From a checkpoint of a small autoregressive pixel model: arch transformer_decoder, soap at rate 0.0027.
Rows from block 9 of a small autoregressive pixel model, named by matrix and row number. Rows with one number belong to one neuron. Each number is 128 + 32 x the weight over its row's rms, rounded and kept within 0 to 255. All counts start at 0. Numbers have three digits each.
After each neuron's rows are labels from the 100 images, of 14976, where the neuron reaches its highest value: "responds to" is what is common among them. Only what is clearly more common there than usual is listed. The data: rendered rooms with furniture. In brackets: how many of the 100, against the usual share in percent.
# fc1: MLP up (model.blocks.9.mlp.fc1.weight, 1280x320), inputs 160-319
# fc2: MLP down (model.blocks.9.mlp.fc2.weight, 320x1280, transposed), outputs 160-319

fc1.133:113182113122134176137130155156102065130205100118119110101098164132101136147134129133130093145143118162136182144077163154111156078088081065129083080113091124175166149151153075163141087049151101094167116098078108088146133139101106133108106118178145074111154144124097132112095119143152131146115148166097092131094142091183128093186151156137173137095196082127101035121079112176199068078095136166154203102136101063095077173128133105095160143091163129129135124116163158102130119132109127
fc2.133:145136119157135118146109113185165154154126130110144148126158157103121135119107166176123129100157131096119114141119140182103086170096129126145160119150184090120116139156109131141135131163110186151150105123126144104071105119213116163132132085072128144118059138077120070097204151098157148152109092139132145129077159158091136181098089106123216113086126115108148155123158094091145157104076098077102129113131085142114130163096133130160098045079164145120143106136121181108118133122110132
responds to: red walls (56 vs 8.1)

fc1.44:095120136129131114096135059119139188120148155096177114089118133194138118090122094116139125120121180140086115131081130101136172138079099152050107127141042136115121106129125158203121162076098132135113157126056189157134123112116140130104047070104131129105177140191138127129126144155109094136106105127185123163121114070151128070192139125115169109139125134086083092112156092155143178116193160107117147131129111114182131119141133195144127117130104138111088158139173106133183104106140160
fc2.44:179079130088071120143126129166138069142099183174101135128118140127096227148127133111124104193149123109181120107167119153149169173131157140141131145129127066138134166152135106149145026113142074117181071089131049138138177134085167100119094124137080091076106143143138133152065115138059098103103048032142116142167147111112133156151117128098077187137125109165162068138096128118107171154087142140100152111127166124098131150112121110115085136129104132094147105150131100104120169054092146
responds to: lamp (46 vs 15.1); teal walls (33 vs 8.1)

fc1.265:126125199186134174098128118094118123138048111146163126129148096139169120093129110101133189173167118112144193172169082095076131123102079139128079099127077158180118108088095147118174165130155136142083168147129093082127133106155141191129181099140126143141133159142121119140170104117080116107170170160147114105165154078102134107074094152134107096138125145148127113124114089107164167075116067147113066099076105126130153144121141175104163137087175115144144134108169108098096126100061135
fc2.265:036092070128152180128137144115078074149189125195100106105089046111144218133177119167118145102131155106114113116134144135121136114163125163145132070156122110128110141135144084111071164122094096126108114099116150076200062122147185108112121131131166113115123159102097132087187116085126088073120205138144158129120104094148126150116200112147076062150136095206114154112109128183143092087134130098086160139075142180096161159132181074183145025153131181102164091080106144113138161112106104
responds to: red walls (33 vs 8.1)

fc1.239:093105118113159136140151100122093147109173123139152208164186163108067129129099089182140111134196182081131128144123165155099143103118084103127172064115177132099079125112159212165111100107168121126176138118111140108084118191138152153180152120128176148105181172125149133101109127155148131092123134194072142145171141084113089154150094137163108131060111122080162134119165082068170176047136130065163093135151133138116127079136058123117155101133088156061135132134110124109087076150206098
fc2.239:143096154109118146085102151136156140138121098075083063107107058180087098104152123093088085133111123217115192154210109130152115164098130116146142175170135144168163121126122164167138128133115153110113214140165197081099077105099162157102151069156158069122166126078119135163138109115139088135096045144105150096110159112175181132111119139104102163153145103121135105144109144142195097170130124130076086113120116104160149171150136149151093165112119152104113109118100121139183136100125123
responds to: lamp (44 vs 15.1); largest object: lamp (27 vs 6.1)

fc1.406:086169081142102084118087168128159111150081085113159197156126139097087184098212104121122155155105125128099192119125085139147134103125178094143135146090144147124101165107136157120142116103078146095121072105153121112105138090129114117128153150087089155126177120128095138085092175088133132135093128194132156146167128148168144076125156143110142169110173106060102188102099113118156104114124100109136143136100193048134124157137104111106138134083139157116148149162054084090051110168174096
fc2.406:084172116148134076102136110098147093151097099092107137124146084146145135127137198125141096113123148170145117177060125107122085141077175097090115153112104187113072088122079162093087130054137119167143180107156174109174102127172112148087131152111064162113163137175114110107080156022112132102085160131124175099119166074118136087070123103153073149178107131101149068175140132125197117101115128128175145100174111128142098176198099110113138171165134069131124123111131150121180115117081140
responds to: blue walls (51 vs 8.4); red walls (32 vs 8.1)

fc1.737:135138137157086097101141137106134135159110149159137165204122147131105149123172207126140098096135182113140131084149173140102207060149091057126143128101149156082135124099155111166086131114164053155153151127070105129119107183164120131146140114119110093117146083117120090093131184159136147102160080132102143181129071112118135217151090101109130142155146148138128110163181143149090125154133144104158203127103122127201132129139134098128168094084085138161143115135173164172083113116090156
fc2.737:191051099099114133091153173147080127081180164180111103152146108138159129140131108125145084142058168123144091125132104160114133173086161148146108119145177082104143168155112179112157148133127153121168141067141126164102088108111166126144072095141125097088099079071087132169110113137114145157062135156157098139103148123123096144157158099132122103172133131113112127126058115156105167060103157163157115098131152146141133180177078183160141101117121191188107114147137124130138159146105140
responds to: red walls (34 vs 8.1)

fc1.197:163168065174159195113113247126156114185161122134135175120160166054145126120140118113104107067177111112133126110170102192154169145106097124114162144114165140155126169112204087155149121191122148163124148107089150122130096128116106154133132159142115096125132100117144114114069115103129126124171168167145120131158085179111080142129129170121113097108166155137177112152150175118153088077143165159115094108066123099179040141167136150105101170100118136167122162097108157213124114138155157
fc2.197:102120151127148124166139084178155109102093149064112092071134167130153116174093123160180068112151132083151128096120148106162159142154110131150087126101081118157130173046132103122136074192111154152194100144110108163087101158116135113164095098119115106097088133162111138182127102135145104116083142178140099096152150098087159156113104142132166144176141149177079143156142113161111160160123159135166138080094178127091188162096090125151092123158098112090117172140097054188135170035172133
responds to: lamp (36 vs 15.1)

fc1.680:156148144150070186105142201070167153078056161129139128152160098166125135147144110156134136059133104121140106157120149114181161139143140213147078085085128181134134110103077078084158101130101167098147108148129098100165156132127128160193041144137112095121102140089145138137100101141183120101104184187106141123160142089144132092094082167116117090149103142164120168108075187147093114087150072081119088174068103149111092170139127128136113106127094134103179118126124181131137196125122120
fc2.680:077084126147185078124109091159130101147098149157139089140092120131096178125073080130077150114118177080146147133157107147134044136196193158115071117174157119182119123154158125090094096126136160122122139114106099145125129167122081100169106115135140116144120162107131134083095154165181140196102122142106068031122139116128116114122111108163143145114163142105134110144162099107171096120143132162100157097103174159174173097120109159081124078097124049149174087142125136138139090083098105
responds to: blue walls (50 vs 8.4)

fc1.357:093153165138128131107130185120081091116152160070079200111158122108095113132145148099120167119171200169099143106113133113116172084134124141128154154087143127100106101127148157083098168126164108140135124109121112082152166148132174144062031143084153139097080112115130103130223112188150143126120146123136145167116125153149075133191133168122205194113093123119143132190096170133121146098111118128066114097202149150059148129082148132133118129090121067143087133140122156083183056139152141
fc2.357:198064143152164104077138104123165114135124178156115078173064106162105148106100111130113136086062093140102148116122142158134106149189126086109120118133126127106075078140119170162121119106101104124160160112138125139182109097146114121167098195156136120175187144141138135117104151084110137112138083100108129091124143146145127109099107136136126045169116053182090178159148094155147095139113170201107166162121106103132119066190087108126092119155125073130120119130159112110126125119133162
responds to: red walls (32 vs 8.1)

fc1.75:130155118141115108113122075138104067127082184088096110118158116116176087105169144089128108151125150098212133108091187150127180180103106109107142088145125062090129227168110177097125165080094152190121052121078137111155119131096096169151160161125131161168135129161140144079113175158134182164124080084115108114099114153092039074140154113115100109122147143120131111093110159148127122116087141138107175096076162142142140123186117120124129132105060135164072082150102136128118083107127134
fc2.75:085086163123184135115127138111080134134100155146150154081189160115161149150104148084109082138160135162170128115096129135104138105172092133153116122137177128121151131108137067081129159134057117092147153129164144127098126077134186109139113172135143123077119149146128084097084156130124072160080207160152095158107191145134139158114150156182225131117108118147142150141132218085110166110117171077173129126169102196168126185106178148149111108121149133078151083179179147135109167125136127
responds to: yellow walls (27 vs 8.7)

fc1.514:133125121175163123125109254091167134105143127162163186101091133119106102112141135112169161081149169123044096146117177098100124189160150137130089128142093143104102128088177161116104135167153100084157133132136108079155144100106130153101187130125142089136143161069121152089110105114113154087118131132160135127141081124132077188142090167193110127163140166098125082134129130096100128132087146087139172165204127144107142134135130087163123164146174122168079120138133086175136154074169151
fc2.514:033157158088133148143143074129079120137132152086134119166134159156101095063035105166120123165146101122176134142159106115116000090115130152163162096091140098118147145099132126107143140197116127130078159142121165142119119196104143057155143134086173116139095111173066124102143128138138146170153130188072103125128119134099129073126122155111171191038107079209118114077133091101161104084118133128098138104131123069175148128104145164107138061075098134185172131126131173165110139171151133
responds to: blue walls (47 vs 8.4)

fc1.196:127104192185185146130108137074133142172079144104109129131106115113144165086096188138080172110136185132118226145106109117085159180096138091078166145168125119108109099122134129098143163128080178110107160112163097164104103156137133106135143136203118137098131121106103061118148135155125093112168083145135129146188178110187158095057130145136134073143108172177171133140157113138127124125136102200141139120115169171155068152172183085078070163153089129151156158171193128153148141196153087
fc2.196:169166151107171130112159174121112087153184053172136144114139139087122066133108143101113072123087126119141112128169148109111159093101117148104094026149159101151108160097148146121096147146155138159137127111143127130179074090155199153149162119142059110135143110122074179140189116079131170148141094138118141165094104189119066176185155104188104164079181120148118158143103100124141122117149130098099126140146065020104128145078094106125081080074154140069121103149084153082144124065195132
responds to: red walls (38 vs 8.1)

fc1.668:172109111096105127154146097123120155167110128075141106100085086173110125080170138074146160087110140148161137184152134154110188178142128113139110102141147142170170116094064137067158149146144118209123084151092125120140088144154092104215116076147084118093158057145090104103124093123149113136067106091133105124125100144132200093137100055164125136178126122160149135102074106083174136056178110145129083074147071101166110081128165130123104097135165128126080129157112105082076141168149135
fc2.668:159115086113129098108168118150137123173153120103105071160123107186069144132105159114188151131086168099136100102177116143199063125106159092140107107119105163118057103096102100157115099126117187090143093106172081094096072119130076115075122141149137127152120105140110120124135129103087113149159101220116138145138167083149093094147135153145101116091098134089116096146180056157065137134127110100124181169103135148081134145173128119148137071124121106153141132133139107162097082155167099
responds to: red walls (39 vs 8.1); trophy (37 vs 15.2)

fc1.272:108105121121142136100102135128115059113073132087148141164100119095183169171147124081090121148158113096153192109098154119190117111135137104096148129073126181163099114109151094131100111095138151078094104122090144153118146140158202162159124150156062071155174121192102094200143161098125136123117153125146135148152111135082180111144145128128123096109163101135143123121133135095157155080119150093125105151153092057097098119137084138098104070134141115150180066172185137112143238142160137
fc2.272:087139145071149089097149077119138162121122140123160128118114099191096107129149115138193110079115165197139085136102117173089124121097171161131032089107110109134119080108093174051136155123162155107121084182124111135170107090135122140097118099168119115150126120161214154134130147115078105151135105080152096143096081122139115131143100112082071165114106092154117056057116151148117153166140115153126097122158161123160116128128100102136141168123130118170144088082099079147111081125147127
responds to: lamp (37 vs 15.1)

fc1.100:068095118142164114064132091086125156105108165125130088156162085171217129134123150182170100104106127107179127151099155169132136112101138087083175139120158147163144126147114094159091155082134076118166085138072149118192129087148147115171136081118103064173210163173184115130104105100062148159170167126151088098120160115154138155222136085140144154141125087090154136160094092082156128145126142126099193127067103140138138130064126132143158162109162166078110141093101082123165205161171158
fc2.100:149128152137121123124158127146039131150146121133124093151149121140074067094114062117130135159074152169114105144170082093146064172123138098124138143160118051100092137078149201112169095205085176118156064162086101141137154087156159166165138070085152186109168080101145082155149119067154123135126112148111094132166106157183113121125113135139083151115167146135095134171060086088158102086138097145133147107166125136091156177182152122123122150114142102236124133186097122204137116150065134
responds to: blue walls (57 vs 8.4)

fc1.68:092129092182131152120137089092117133108107141123145106144108074061156121050076122102143123139116104058119107142176150109115127143123133118057123138150094123158089138113113185114089080108177134097110110153182138167144100117085161062148155159135124125166102064122117065113135133186140179101124162124115157110107091082136150132112133135114198198113092078068118126127179147067092117051152105104161092097108128154090098183195145135087141088092160136109103070139129179103130128138130128
fc2.68:074099120112137120188111109074136110144118219174152139096147136123164101162158110111162107128154176082117133160106095148113175176165087165108151177077120096121070126147167151135137165072157079128157115161104154162112141111112085191112168138162103177153128094137125131144102092150123115051131199108245158126102140171138135144102137096159100144154071159103084063118143173112079114185096121164132185125099103155130138095125061114135099100196153127141090159152121185130142145089138118
responds to: blue walls (40 vs 8.4)

fc1.468:079155104183116162088146128095117097089148105134154082106137131068105086132129163197134113173096135132141122099071085115158179180218171165110122107092151127116152106118118062135159119093156140117060126086153020118178106120109100114141101165160079125168140132076105048150182053132116129161141149136146137115149145101064121112156112202151112095149110117159150082131132075148165151113136121079096130187130139118075151110122103118123147157118115121120135127094134150101109148150092140
fc2.468:095150134156101102161105089110213111121111113099085213169076106086140148073210110102150125107148113186119150089142144194109126143062093114174136094141073138132194159182113154114109154103132142140159101184160121127157137141143168127129173151120202124189116135100168129145132120132172142086168076149118137146124159116175123152061186094121165090115092149130121183140076124122187141081110123128159153084113105187120101104145116142132181125109092059139154065174127124071094143156174070
responds to: red walls (28 vs 8.1)

fc1.739:099103103157141107173126108066145125075151114079079092139128154151165146152105167075104120171165138134108145072106081146162122129081054115063170151168115140103152070158164179119117170116099170126123132101136070142110102116152187102116081120146113135122127087136151174072120111105094160187154127163152082108096106151102112145195087108137094103087070145128136109166098104173147122148133131110148117124115139102159158142111136109075075189180079126137134137167089110209133133096113111
fc2.739:255121129145136131081127143134166176105114150151207136080107111105105103164094132109116116079075106120115142143136163136110114100130151112143140103135113149098140148131089126068091138098105128112087097181170157141127145158112124159132144095100109130114096135117120134172090109132177108091130144091089095123115163148198081123055124100142129082118149149065210115119141111111155092070125123153136170158174137160093174070098101130128088131079196121087195102093116126114091164193186104
responds to: arch (37 vs 15); purple walls (31 vs 8.3)